Weights of a small class-conditioned image flow-matching model.
Training: muon at rate 0.022, 9300 steps, batches of 64.
Rows from block 3 of a small class-conditioned image flow-matching model, named by matrix and row number. Rows with one number within an expert belong to one neuron, the router's apart. Each number is 128 + 32 x the weight over its row's rms, rounded and kept within 0 to 255. All counts start at 0. Numbers have three digits each.
Before each expert's rows are labels from the 100 images, of 14976 (inputs lightly noised), where the router gives the expert most weight on average: "colour at peak" is the nearest of a few named colours to the mean colour under the peak; "top examples" is what is common among them. Only what is clearly more common there than usual is listed. The data: reaction-diffusion patterns (Gray-Scott).
# router: slot weights (model.blocks.3.mlp.router.weight, 16x384, trained with AdamW), inputs 0-127
# up: expert up (model.blocks.3.mlp.up, 8x384x384), inputs 0-127
# down: expert down (model.blocks.3.mlp.down, 8x384x384, transposed), outputs 0-127

# expert 0
colour at peak: black
top examples: dark; feed 0.039 kill 0.058
router.0:145088126130176103108111169115126157107169158165157122105187161096170091105194124116108167096149127165161157101136160102122105099174081123106164062105174145119232132099111108189175089075180157106088198149142134129171094132149135143147112110147140219170134089134141129117141112130175133167119187130156126112156087116083125107130213106106126126109109149159138063121144141109121129083100
router.1:167092181083157125105106111113187158134137166169111145133132127110203116106155108119120143144151109108178144099147159094123136099188139160138182099088117167104164160091138134199119147064150093142056190134105148105136149139134191144140145105118102215170165121080145130083124178121104116164101158174163139119175114127071150090163203122110101179153118114141151091170122113125192133106107
up.0:116097131121146091103151110101093160126136132165101083112150132109113140202094118079144143123120212152146140093136142166113148114122136088113094128061116117162132106047110139111162053080158130131139149163104059131100117135108101120128146119090082087096124110099116104107104127116127080072089155096123111142079155144104092124186069102140106141105155106120121123135094136105036101126128
down.0:141110125156143120103156138116133062133068137135130114118122151146122133175240131122125172109115138127110109104150103129129107115133153125100143098161170124121145106147125143117087175143141077144101166097102065153088163177137113125134108117183067122138130090160129128111128138149144086134115130110184110127146100130127151129127208120183141125181130135149126121143122131134103090147139
up.1:172142114121168137055128106099156123081194074110166077126119107113143155174165156092173146113149151113105103131131153146144117140156130147119133125120052127164111150102120113120102101198186110110206106132120058106149110115144153125107108155111181186146155169156160123119136119122119107152119160124136095131123163093105148139175071103102147174105093112125090183141089143154029114130124
down.1:108151111125127127183120139103177152171115128147141163124142098126105121175149131140126023127144096136107153146154125098128182099102214106109126111112107146056134121181154114126142063085099123088119120147134117163127133159108123151140121122250128174161116109123142129086130128095165073213057150128125129081147073124136130100120105163136125136089147092116114157125136139098093174134161
up.2:178094123126143126162112102180136180071052168141180149131119118146097095050175157135117098129163147118127061152160152134122126097102118131106148158097153099109134106156167117142124125153079152132159183084136153077183085081125153140125120120055139118138141150142130120101106129123137172084127158141098162135134161141142190126104187141136143154126140123117113170109124071151169183149101
down.2:142117099178151113115140140171108130126175093129135096153097148090135129186174152154167125122116096128112156124140144147147131130138114111094130117169140128135129113131146113151131154118134151126197238124161241094070107045131115100098117111124205144116155153107145159082102121137123107235157125103109111113128101134110144111155142135151121149100114123101142131115137118115088186141127
up.3:131163128133117171245229164167148063150183105097118112144082136100112170180181089080144167071127106119114107147122098085119109121119125136099110140169122137171109122236145139111100092044142147112073166118132096160106184159127118093172114138132131122148109130131130133184095103150091073208137113097093170156138128121105117113145113104071138115096157150105144123133202093103151092125123
down.3:141129128160134131041113142113123144126164127096112156133108139133109135154190167129098181089141119115078138107132128153160083104125203137022117146187082159178145095067092120113176134174145105124045179109175118093114115164117135112116134088156150141138138152150145151161147075137126248069157095110113104099113122082112126124103162117151149140104125136097127142147145105133191078103120
up.4:099123106131064161132116063128112142140222126116086066093136133165094128137117132118152157164130128193115181114142103151103127201122075122112090110102137140120166118149145163126120136123160138088166129144137126128153139139093110137096085137129152161106111144150127080127173103170115170075131109105128090120124155158147177160081121130092147094082129126175101110118095161107141127092181
down.4:134151143142111162102144082112145116145124139111134112113170116109130135096102140152165155119117139100131131197100178179090168114150143083156103168139111090127170133105124116059107135068217172107059133169074076138114126193108153123177150137132113099131089110080117099108138066218114023159121143072127155175168157164090161149120149121109139127149113171129121151133136121109115132124130

# expert 1
colour at peak: green
top examples: embossed; palette: vivid; feed 0.058 kill 0.065; feed 0.078 kill 0.061
router.2:104167147121154132151116128131147113126088179113136131154133180101178141097170117168152182155205111160170170165169146115140143132137135148082131088105129141130173171077125118137091147102142079165066192126170166130178137121106081127147102157106089158151177122080107175172123160119079154203145105132178137105132151140112165157129180158154171130178151142111145089120146112083174154164147
router.3:094132129122145153148141132185113098146218096132104094100138159089115137139072087146142102095177131180119145158156114130107074071054152130077112128067112120075107126106093106132089115159149128122106202124154120141123146110108110152159124142172114142084155160144120192161096160122109096125133129105162057170075128140101091162145120102179122149160136148155134160157108173157131136149119
up.0:179143151178151130065119162117101167127206127133096120173147098138110131130138128114118097065086142135131109117119100125107117126097122133097122221154136099082143128134102091164101183120082151128131086085162043111125127100150134125121096086255191161106118158094126112127128148152149145022117125116103164119171101115135092086125176151155123104179148125130091117159144113106074099115131
down.0:093114105078122176058117135123134136090236121140173122136106111117110148142106173092164053180085160143099125098115096127121156166174167120122140169183124114118110104097142126133064165119166118143140095109089094116113166207124137146133172116094168145109102113115132157153101125140105167133100119149133129193130102165124152079138080105160122122081129093108137104154113099111069122140107
up.1:115124104150094069150148152165121157185061169094149085125147138181115137048143147074098211160118201120102109153161165097112146150120133137130094101134150121135117130155136106097192110124135098114117102094132062120141177115143146121131110125068171163192132144151131093113149124120145000162164120147128112095121201148135111101143200135106141062087150123069107104098135123119186086156100
down.1:126123114140101121119114174133152173140162188115159158124116098112108129123108181131095149100123153131139101131145074133129085097128148129084136128133133109144128124166099114122059160044111091135180191093128206125147069117101142104130121193139097157151119057125140129114142118151128060138181119125147106104091171114130080155123000132131118149137102181158127113121105127136115157126103
up.2:077132147112108147110153142170142153147118085159130105140078103119136133124126141116121132130180099147147136095121204080107114104108107148110116143146118133160127132137169198085119158168128131117178087136161164111134105126116106167167133113151208196132121119136119106196110148166154084172135141121076159117084135160114137129041117152093128120166106129108110117153126162140132091093075
down.2:070129142164147180123138156158144017133023154156094139134173147165097129092104096120104084253141136155142101105129102098123098062135118081099133114106119123139161109100115105105094124136083108128142139159232126114153193074131089129116087080178154089099112089097159127104150144168141076193120106121114127094143141150128135112147131156112129114121142151137113100141173090129092153118079
up.3:143133093116161120041120135096178155153183142129152151107154109095096149093109100179115195073098148107144118193144143075165101114132090111116136133159167117088098116049135146176114168185118122116168182108158082118102089103145126147149068168169107100156137129173098153110111193072176048167169107146152160152155106126146139100102160144097136153129171146122134144121114108159000084114143
down.3:120138136122142132154150102151141085143126183143130166100144166132160118124124128209132103163119131088113079119093159125071135157133179094083131149111095144151082121140128111088137179123141090160132098160095167073099083136120140110154139098172115152120130103080128136132141160087116056098171123146136115111111150170118118149132145127126092142119114126136120103137174149124144136173168
up.4:095105097120155075172177122145080140118130113145121119148099146125091120182119159121155145103122145111138093083110153145139130115114114144157172119144178129149068083090124147047125102177155189115170102106138218146145115106099160148092188135067173086132103155120092141075086112156109092174116195182150144126168125118137152095073157073117104123062144149155159163123155171085128088130111
down.4:125152132121104158137149135090153141093037179125132097129153126096103092143135128162121177147086103143146165117125136164164085164143127124136070129131126162145086050199116154108172156128157103113133173123110116086141103114117113170134132126188102102121117102124161157201136116078150090123157112112100111162162178118125121161147153119173139174135179137092136134123117145146133158150183

# expert 4
colour at peak: black
top examples: feed 0.078 kill 0.061; feed 0.058 kill 0.065
router.8:093143142090185170119114101199167115120088146131185120099163157087172110141159113088142175140151048101125130159177134107134093158151123190156138087091149119129157122110166132170152117171138124121084187116156170108118187167092158093187106149134080191121152117080163173139133140098125079173138139095165110128168157157085177106149218130145087169141143093160115064174112143129140148163170
router.9:142106161139166165123093097147179116124116154102173083097132139128143093150157093099121216112153087129168122169143152112134107159111103146101091089089145094109147124141138120150139130171158091186082224104129121130172125186072126131159143167139093165176132143079158156180093131130115103228116132102155148153104164143116170121169211095149133139126130139124136109147156132102159178148113
up.0:116082133070120176121181148126121207152133121113095117093049160100162114132153143108134133158105130130107136088104135098108129138135199087071070085118130136111125101150175138071148139109155111086097087141114101165137159067141161165148168087140172104127121159131121163109163128089115065119135120188159130152165073131101077170103152129138111171139137129138131133058121098164182067095037
down.0:132120125117140193117122124107101111129167154108124126112152167136065119180136094126060249134120135117139165131129137118122161106137178089160126109137122126134150097180123120165121133163126086162059192157149000135137124163158116138140139113194120142159111114083118137093161147130125128018102129121137126101154157081128185142101076097108085127128113127125130107129130146145136165124108
up.1:126132159120128107140135146129144156117195164122108173130164104163097118161116190140063149112150106145116135081168132131151123125181107129155133053120189164124126117130118061094046128129105134111124110146134083142131097092110157163144141133131090083139146132168097118114180118146141166091138139156125096162141113120140102120140111111134137126101116126083086175161118108158114054134169
down.1:054109141130104199144167121151109107097201149145104173091131098145101117099136145149135207174131178128135144125117148122147143109124151114120161065126145201156154116098107121130133159098090133111185156136113244091110156149120104086117119137150185104133117103149129139094130118139130110125157090135101139119164144151122126133125103165125144118100156136103109182143128086096120151143159
up.2:101158133093068170131152116076148140141090154181133121151155132155115159192087128152174085087104129128134131102129155115087114126151111094127165108189153187091103141110089153086144080103128093106147165174165128152132145134126130100171114099105160127145122116152103165160166138115143125171129112130118116089159162145194089116097165134122115111120094118124133099151161125069159112127137
down.2:074143169121135105054167119156171103147222102164094153119136129153132121098092089138071080162131085137114088117126131121094136168111127074126096138155122079088115104115176138114098064203163189155116147149109174111138143125134134096087101127198117083122113139102126130149116124157145148127112128085117109150103110140088087141143118153115113127133143094099210121121137126171154128190142
up.3:167093163100165164143118100148150141117113131154128168169116079138131155164142171181083055118163122116107115161144163136116103085162116076156091135131096144134141172115146141153151101198059149151188146138091209134149154141131095126165126164045174136127093081087156124119112139139119092126082164151088115137112085090163102142080081134145148117111120164136189140140104110134159098131165
down.3:123117067137163168105055099162122172120113137169120136130120149096140111071147140175168175099110113141186133113111112191099076128121148093254138143140133171176139145172117127101083157122103050084151116184119089140153072113080127149139104114178209123131134101149132181084161092141104079133123114116067146102113126165176115154200103114115103088185172091115136140162120088159236136135106
up.4:132110143076132161019134148096113188122209136137133115169128109155118072123136125128123101121104154144121122180123109165144120130149141084089140142168127148129159104148122089107197127101120167085139114117137190138152139177173132104154088128151083069120079179126172114116153167176150170155091103151117132154094095112116072127154090153163129130104096173183102145142142112095086129096093
down.4:118125121129099045125135124132097154071213114097096196094090109154141119113100115081135094146119131083111092080127147137186135085116101151105119106140106122075156125126113155148118124144133119124139128094144113153071108119143122134132163140205132142147133123136100130187100143109131119185135106135138149213147139100153123077119107157150100129134130146155146125113177117132130112175137

# expert 3
colour at peak: pink; white
top examples: feed 0.078 kill 0.061; grey; pastel
router.6:135149098058118131073145119133113140124122077122120102098151110161102138119047151140109084139086153136105106119124128139120129177140183124140096157177094149110079129147102137124167125175072097118091099162133080161119164185133102165073147145136147127070106093160116141118168116177136093049108126103130134126115160110107091112113000125160105090124134175149129145133112135134124135133135
router.7:136134069090132135088107140085123132135152108116122110134111094149093130130083155140109083134115150168067090132123083165133128131102134109109133157200091121128097098159114117123123149171095145131195077137130077104107142123166095142125125113145170114101083172122122138103189133167163084004113126113080117157119184149136122128111077153141108095099125117122149153136107130183083137133149
up.0:151142151070148158198118125126158119066121188149111132127139124149159153052151118133143148140087120157096144096126122156110125125100104145131143178096124141195128142149128137139119140000094120113099160110127104119147141183161123149148166103146145154139094091178147134128145148105162123160104098118138141125144090116122114141130103144131127177011127110119118174103158113173131145144161
down.0:156149137095136125122137149186103083115129154105144120092157138132064134138223107120129173090079172160070121110143147151123092173168146099134160092108158022132174143082126132112129111194127109116051183159122118242132125203101148143110111189067085146126135172158161090113160132128148101082033152147128067102130080127120129113127165081139156156163154119144098120109103124101070145146139
up.1:125149110174109113058139125155102134090125127173094112147132085137111145145134146125135136125126059110166162097157097084126158160145119111142115101134098102197113118062133057136117080111087150149122171126131178151150161141129057115160124134095161092129123124063144100108112127115146129127126115077167143139089138108118079142130182106184120116111143125168129059135141189155154102122128
down.1:130123152110123119235079161092101135147142137140082102114109129161157165136153124133145137104139171145193150128138107067139117153080127157129148106127189113154139141194161115129123077141145084124101137086162155170132147147171107122119090153068144134120131164168176133139140159078145083092103089063134128167163145131138089163143096068157157132160135076055119152140072142120081171090083
up.2:052142130140134171180127161102164100122142206171160081108115099139096149115166147100124150161127136179148166078173138174169142117155215162099178118172088118096141099160171139115072135097158165122168113139110130075107144156173170096160139115115167156176133140122187155106133144092059126074120171170142094098096043070182087095140096125103137148122136065110130149161159111110143118087130
down.2:223149141131158116159210128095123137113074089131083147132148206144138167159148128117157144142144167110098169128089130091107098094117089123123116091200130137024134084155174184138111163156147108176103158135101097082116140143159144097164101157138102102162107058151151122134136102147138112101142125164158147146124089131138094147125127105123104098131123072099111151083111155140130142153151
up.3:206118121082113122161128138129112094079135125151126125077122132083127140127179119148158079119126106114134118114097184118113067129121153166160138134104149089093097075113090152135105148081119146118097124088122110187126141089131105103134117130118146138178087132175155126092142128150119125208119156152135148127122122105156077132130141099165164154132148081142085103146124114101240106112164
down.3:092121152033149093202173102135164150139117188130137069118167140118127109101063126133121112095141165145106163173106141170106139120126178130149115113142126041082123117176142118090139143215108179123038170103142089093095150084126151108183145109126155130124124117140087122105132125101131203082171145109127096166134152120111102157117200117111125147117110092140164153144141110128060130151117
up.4:151133136203165126127109122091112135112158091152095132163148145130126160108107101102099161146136151133142115119123184128104153085140131101096136068082115135100131121141146100067169124173090130130193115108121110121129143038115129164047116117225075076103071146120100106164120123123098173110110126145141133126145081138120181152128141178081128169116134098125156143109118182106090133118123
down.4:133127136028137128255138126159131150117200088121136099140155127144126148136127129115146079123126124146144100142126156110163148127082099123048123135133096154128128111157131121114153116039152137137150067130081167143140195121149126160149106128111153175110122146188123126125109131143140158154080143152145130140123167092126110141078147101070128149147132127160167145117127098153175196145149

# expert 5
colour at peak: black
top examples: embossed; dark; feed 0.039 kill 0.058
router.10:112102183117087101167073105139165139186105149148169189142180145144136163139152160172100177160145143120088128104109175173133137109197101097083160126131162136111196210120154075141097113071108120131058081068128175106167088110089069184127186101120164140123137103108084153158171143124146129155137139110168126129187135146118193115134124124122194137157164155102157135112155084103179113152154
router.11:172105124185103107219133143097146095149161117100174169183092137116151128132149100093176168121128109129134193130167186103147120096118093093102144128145163121095153146136140129137106178092125119153196069091089181081144136040128112108180152107160155106174115167143096084145106094091106186135156131098103211136149111125148141075129178115089177110124131079094098132143160099090085133129128
up.0:151158141180118098138096141144093123105141122152134158144097134150105142083102115081137230113110123196172099151131104110144131123086084102153108167166142082133127105124143147118142198248095136143231146096160093151119105133145139142083143128155112179145141156081216122147155099110149240122172140090142138101107164146133097118120143121159146126141130122134081144116048127127064144072148
down.0:119111109104114169122116173127131080102184142122116157141113092121104141181167115092104131193083102124134092085121106129127131131140122109099109098106152141134131106000148120139151110059121098127255130123121067170122138128125143128114095113122132102114107117144153154116103135114135153154129110150122137122089142159136107129103150127118152104105141146116145155130102114105182101158101
up.1:142161122117070143087136129166118130094096120108110141145104188124151128112170122149145148102095085136152074106110122155104146093145112097125140187120148144151114114178125138162141135208071139106033239096110015177130149203153131156136131123000180153072122135148181128116101089095097111138156110121119131137088145091105121147081109134104139144157127101102150134076122176092143080138134
down.1:168122154146149136225152097071127115134157087143116128124095136135138181151158091162137097108137110142140177121113110133128126120110183118188115090153146119147127166192120128155165128191105149149081080047184082181113159247079166123128098134128148090154109117119109129133141069120176165111130124129172105131135100152114117148153215150137157121102126140128146135111101162111178068140146
up.2:182111135135141124122142078080114186096099150115139100094140149103124170073103101102185217103127107114124122133119123138179147146174142114182157064150118111139174157102200145080150107167107137191152153113078071123109126113145107096101108151096187103147118099153061117127132083127112167168138168125090118126137129101172137114147154147150152126141141145094150120129126147121140084069143
down.2:107137172154163140189146093124177051095033201159125129142161125159135110093129118108132176156124124138078090148145162138102172128167141177111117108131102151130142155100017104103071115051127136186093172120149079159137135115134120140163140135099088136155067097050156133117155095179107202097093077150118144192158127164075113162125045094094113121110132121123086115127116183191160133176120
up.3:181163156139104098125111110134119154142148115135128140099129144112092131129124139138153108154090055140134112102166116139113106136061099163141136154106141103102151137125144129125146125124112166177065156122156255039113100189155183093103134125134130114143127116126144170132102140125100175199132172155162137122142097147143163048114191080143132142087085140160173106207134149097123117121136
down.3:142138068101122126235152091111125143088167082143106163134102132123131120065033131102179151128111196112124094143112120140106115124123166112192147167040138128127131129058118129147143145119131115130109161132140252115098193149132115143128113148100086139033162077101156105095144164182161089063114086168103149096161088145131108138116161121144131135113112149124141114147155113118089057132127
up.4:152079171150111093157205169172119114149136078153106108133148067140158138143142153152145118139111161106207195145147114088061142039162107084177122093129056098120073151098121153149126122125091187155128074103136139139145185118199118138158124113157156159094126134115119181155168135134112132069126133151058136117132102182142133149099133150151200093099076138146166162123124162117154115129047
down.4:130141127193113136129120180097112086194020128139109119117136129116132144101122117085174089138084089117129103131102137134107167105157149189154154141121153161115155114112135081132091121150131119147073150091092161136145136184150089127145110122079102152058129108098141134112128137157096202134113110097087145138162102087098128120174084137079112068124141123133097128159129130115158096138109

# expert 2
colour at peak: brown
top examples: warm; feed 0.039 kill 0.058
router.4:116147187163174166156116147116155143142104151072118088151157124149142118089098121130158142147132088151144085139157079149147149123085144131141090128113113174148128132150163146154152127117103090188131124097100205173145116155084101098079099111076093140149150114149146120186101095147125201093116144087123123160081155182107118109168090123156191121117139175151112119110132137155143181125111
router.5:100117130163160113171141066061146153139092146120153130114181094116116132129096139118131194120080113171069105128147111136140178155110098157173141194088122172175125150134135170133087139095123082131142123120186155156119093122148098153101112139051162137115142135122087097182145102140127146092167143088090128140120108141135154147147145129171141098151198120120108148107135102117150158091088
up.0:101134178118118072147118144094144118145114110154133169119083120167160142122125170098128154161103222159094142109120117123156127137179090082163143140132189190147102136136134118080099131143136104188127171150120106088063156148179078083098140136110100133135083113192070073151120093112163116110161138081158178059179137109099122120127162124112167169113153133082112095147080141142103151115120
down.0:108147148065173134145101118094108136124105188096099130166180143153140157133119129091126143157120086098143128133124120107115127128143127118150079169104136081106129123168113141170110150137105101117068188119147063106156139124155194132164105128027144156105134158151148148125118076181143180045109105173147114159104146103128098097147145125095126137104123147123136118150151129128119154114102
up.1:065157141112095138209159090109141144096081133086162105127179111132137118156096110140130066105096103119132130154088124092150114114163107119098146101139119103120153110119127130222079127082105116166094132157068173126125143105131185193185121089147092141150122131122108149142133186178074086118127126122114150163083086180142113083101169123132094101118096074126153070105210115094077154154181
down.1:153113128082153090093159130201101134075106162145160078159166147143118139136134131141120150126109118139164142134115065114152088066134056109198074108090098138162141093178129126130119113144136125085116183126206159143094121185147138132143160154076114116135110121164171152185127143240113154215062138138120113150114176091101150107136120154137143100135115086078153158105104149152123150107122
up.2:131132147183147084123133120078129111135131120126188133064164130142145089148153126116120142108122146150124079111189116149133139097123162134097054145140162170063132119134148114170187131155089112090155085098122135148140172173185116123078117123142143088129114113204150178144092109134099076050147097220136169113168196140152079170124088142136120107129141131137090134101143082137043177120141
down.2:092122093082192123092099078127127118100126157143175093132112145142124140158070177168133199177145114110079162161163097136139093122088066137163121077181116014103116100209123101148093122154113169138102171096163161150119101158150119176112170143083165115151157156103131119143128159186192159141106117116128104110099188126138119147151135122096161096103191099096113177134179130144172112119202
up.3:136065126127170127073132113135149117121148154168174132152139139111167146128117121197108204075110050151180119081097116141089120134124150078152102141172066142114136099144084198112127066097157145139136116153077109070153137082108105084160097135102164148111074179146143120127144220123122152141114138119171099129037108096137128180123114171137068158087097097084157114125132131083093099133117
down.3:146097185109157123129118130108111129144165154109155170110123130101138106141100158105121123121132148123157158167111138106160123161160112142171157081067081050121194087145114107124114117166103100164116129138158098140113111095157161122141102163022138186078142181142135126162139159185139144107094109133118181166204097133152159145173078190122111117145141109128107225156129122160102098086144
up.4:156136100141195176104136128119136154134157100132120103087143117197110165116122147179084087157139156150106155126158156149140185202095113154103158103127163123130148121157096095114152152151157129164127134133154222137122127152093125167074127104162139100065068133113133105122092110140100157162074185139134166141185120180159114114140166175157211128135127065112095160177142110145117045112086
down.4:111156135102129158116113108120133090130119164116119126115156099123061129095098156124135101119138130130098183119123093067147106154099118102112119093082109087112133149174144144099115149180080148151114216131091135110142181106157153173143115155020141180162149173175139122109138140188158217071089128209089162098142118119112094085172129122144122114160166120123098107111118112190107099109127

# expert 7
colour at peak: white; pink
top examples: pastel; feed 0.058 kill 0.065
router.14:080159167153149137167190119130145114118088139144138082065051169148145175146085152092166119115120098161153116165143096123143142108052153178174101148159127116159112145167144135114091175106094135174182163122148081170148136162082140111115129123056115126080179151109160157184086120092077195126150093080153120174099204166087144168167122152129108144147152130116124122164101162166165171162162
router.15:090108106131135140159133107152148106122151103131115062080100193102137168160103110101161097176111124152154071193126099150152108139077126154181107159123074101130142126159149159124112157149156097152178166131166077146166129145084139116101102135110129137107126132091169188144109142099082144074179069094137129139080179119104151175159087110172122100134159152138125143150136151173137142162186
up.0:149124134101145164101094125136110118189060152179140130161123091144171125137180084116177153132107171135095125182133148172154130130113132105091139142106196121127141122115153108093119099080106128136130100115157196139113108107126139119138135082090163133141144112169117112048140162130148131099148167194075165075090122138128116149112107151137139106130132141128196114110137114205167192139163
down.0:091143062135135086124115131133177111154096142181146120110128130142120117167101085140128155145118106121072131084140130120115134103068051121138148141165108124158126141131048107103177112109127115190204137148164101152146126149101117082075174163062216128055168154128179123186116118125097140065168127148122152118085169084144127159110090133124139147178140113136085134090135123107090102196147
up.1:090112100100141126102127130134169241152144130144131123153143141100140114190124132126092080148156149144105103102113174128149116148148118112157108071148150091121148127141117087147142120100138166094178122093109089084100114025125095127118135126109137112184115149164118109057112125107113086040123129158152117078130126151130114107101128122117137169085109126090090143097101145092108128080095
down.1:124101127147116080183136129144138131113183153118131136089115117175094097085113138119151146128162147098137072112143101187155148125113136131150128106098134147129140134152175145092037078061140140143163142142121150173128167153106122113134105157000187153134086127127173097130105132145116090136174083126119128173161130123105079103116157117127132143156134126139157183123114123159103138157123
up.2:188094128108126060139093114106105114122137127146120150125165098063101148110163075143217187138141091081108120134113150089154098086142135088172107114139091125093174118095074091162123185107147195131135159114109069126137103116133096128136103139018167082112069119155104132094115131186121116120105164146107128159163108125117134107131048151133056079116142124118152140124135119116104082162119
down.2:142123124163143111151142167160128132140089163159129137197146095129176177130120107146109245138168148146111116110155126091121161117084104128133114080069135162108178125099147122150108164164076191118178135088119172129112142104135111143072120175125134080164154134122105137131114101115155120062154123102124133089125067145151127137159078167119122128149120163074151145135151152103132124149178
up.3:142125070129077142147105108163066122145056091162051122142184138122074147164174119111067023065102148118129085176101147123151129085184152102077134115139128133128125127116083145130196101130089150077111140125142132144123095147170146077149111106095098117121128153083097126117128099134163190142151161116130140091120126127119134081117049104149100133092101149088091141134146081112132069129141
down.3:174105149121122147077138076140145137112190110145142130113090106125150137103187110172175091129118095119176109103147139163100117162118102126086078109161104186104121107138196145173170139134095114092134107117152066120141107098115131151124066120035082133127112157168106138082140135069140046130160110174149106170136081108126106119149066084120091111131104133125135128106032106165128070089106
up.4:125135144125088152160113143162142080120124096114116192154162099089107101100147162176104133151149207102154149107121171095140109160166111071051157118142114099052125159080108090176137074137141131105088170212117122073129121098140154125122168110157153112091117123166099112069129108142134135163135127152118140047133115144175183134088085106105083172097135165104157149122099132138139127136150
down.4:177153116074139103120114112126157146151077154115132132145185076127143091171156095153123193123176113125098124177118141084122137144137124112178036147144135145087135132058129134118127104255125111112000034169125133165138145147123096121105111116136125145127117140105138142092079105129109102162169121145119125164138110171115187152101187126129136138092179098124127162126067143086113126103130

# expert 6
colour at peak: grey
top examples: embossed; feed 0.054 kill 0.062; grey
router.12:140115092068085109130160115106128155141183100115119114129124109112106124181050138093159000146093170119109112099099104143157087140122201131166129103142103118126127107116139162105170114172120114158168068177106008149105122104147094148127130164131167114081148177102128088126100125169129132051088117116123089125093132143165125100152110109116113104080106129112101155130131115130082088133100
router.13:085131037200156096159103154123062133162105138139126158156155113156095155114156156140155093109170137144086148084105143151161138137078097068159116157161132156126121149177127154101080170126094133127140100147168148084090146177157073162113116126107147103178121123098120118133132110165142213089163167089102148141115171148116138161097064184150138138093103159122143166108111097146091151099129
up.0:142155114160143164117108165123064138123168138105165125084185133116139068152075133077099033110142189209134093096107093151096118212158131137101176107134159158117104163095146101085107097157182110121176187114114137102106092115143103132194190082162121130106146161129052128107144076129118116084117203099141140121164148155161140103119122184136109091136133134109110099090167111159136123117128
down.0:103166111065156089118161151096102187155140090134144152074116135110185085123104154160175110167090066160089167134106158151132075174110129154065143088122102119120159086197187110128114102146119151104059136102122143096102166157104119157099129142100116160122148197159158095111158129133165199126112124173116123116117076137144133147158118137100092134162096162136147139112160109180092147157156
up.1:121132129135132151078143133165107061118081119126107116111116112151164127119132132047079202062140101113123141089145138101120114128111106138129149151075105093177107114158101126162118095140161157110156056172103104080157135064130113140130133163137090139142104112105140130091153130147136112117122140134137119147159113119108097142120157135071109123077140083101134162135101086124188103118153
down.1:117133134140119112158154129130135118132126102128091167098107130142116137086134158117152215132135098147127120106146105097125097079089125136184107138135154117158125151090093116070149117162125103092099039201086099094134077041107108078083102144138073140136131109163150151161135150166118184089139120125097155094109108170122124147101120162110122140130108123126158137103157153093090146158101
up.2:130127166149083118133148112068116099114197111095118100145093143124143105130117113137121057074142194094142093129095107103141103111149154151121102161080169149108075119064069106117115154176124130151157163151155098146141177079148126151105164112173132166120108139149135139151128071131119181144108136143137115106112099098161119138120122112147114150141145108100106155133033164138107088119113
down.2:156133106107144091166142144164092096128175163161130126109160155135148108081133153190116068119158165085131154068118131106183126099112145182099157207178131047146148128211145168104165102073121152120122117133125131078108143089170142139189092152077119111108127147109127133120084142082135134080081104148081189150138110104083115087092171150132142078116096113129175155110087154079138081128167
up.3:123130142182084115136159097136164137123118085135077083101119170134066136120116116170092255155142158128130139124107138141114157121136141106109124126141128126149149100141158100134090099102109155147051100151091094073139148151172157114081159077101082086109121090130086143073154163133130192125131108142115155141144128161105122140174227157115134159106102115141143108110138121130102132171138
down.3:091131161039140134111099143107069113089134138124135172071101127109138159153121147164085208183169143188113101095114142173185060154138075124161140117136122110131132159128104142098061121221149126116058112169129172135106113111126141108137101134247086125112098160129143097110131104152098006114101087089125119120089111138159102138138039147132170145143219089152104165122113126150165094128173
up.4:069080136171097160194191129100161121112135146136125130169147067165136126123127148157181098121107145101153161161133148130075143106147125144146103098095139129150120117104120148167050066175152124127147114168124136182075077099126170153124157152159157149117154153123112141082147169109129164089145132133128157135122155136154094156138055187100146158155175132130184132168159144195067130169126
down.4:148097134086150122115146090101109133132128132145093128122159104102121129138104145227148193125128153076148199165134100120103135158125081129127157134066166142139136149145175129115180030138171127137122164190095145135150105186116125135107134125116150113126087129120162100091146104100114080113099131113162149182174122142196139117128108099106124138094157200122133121177156127096240129121110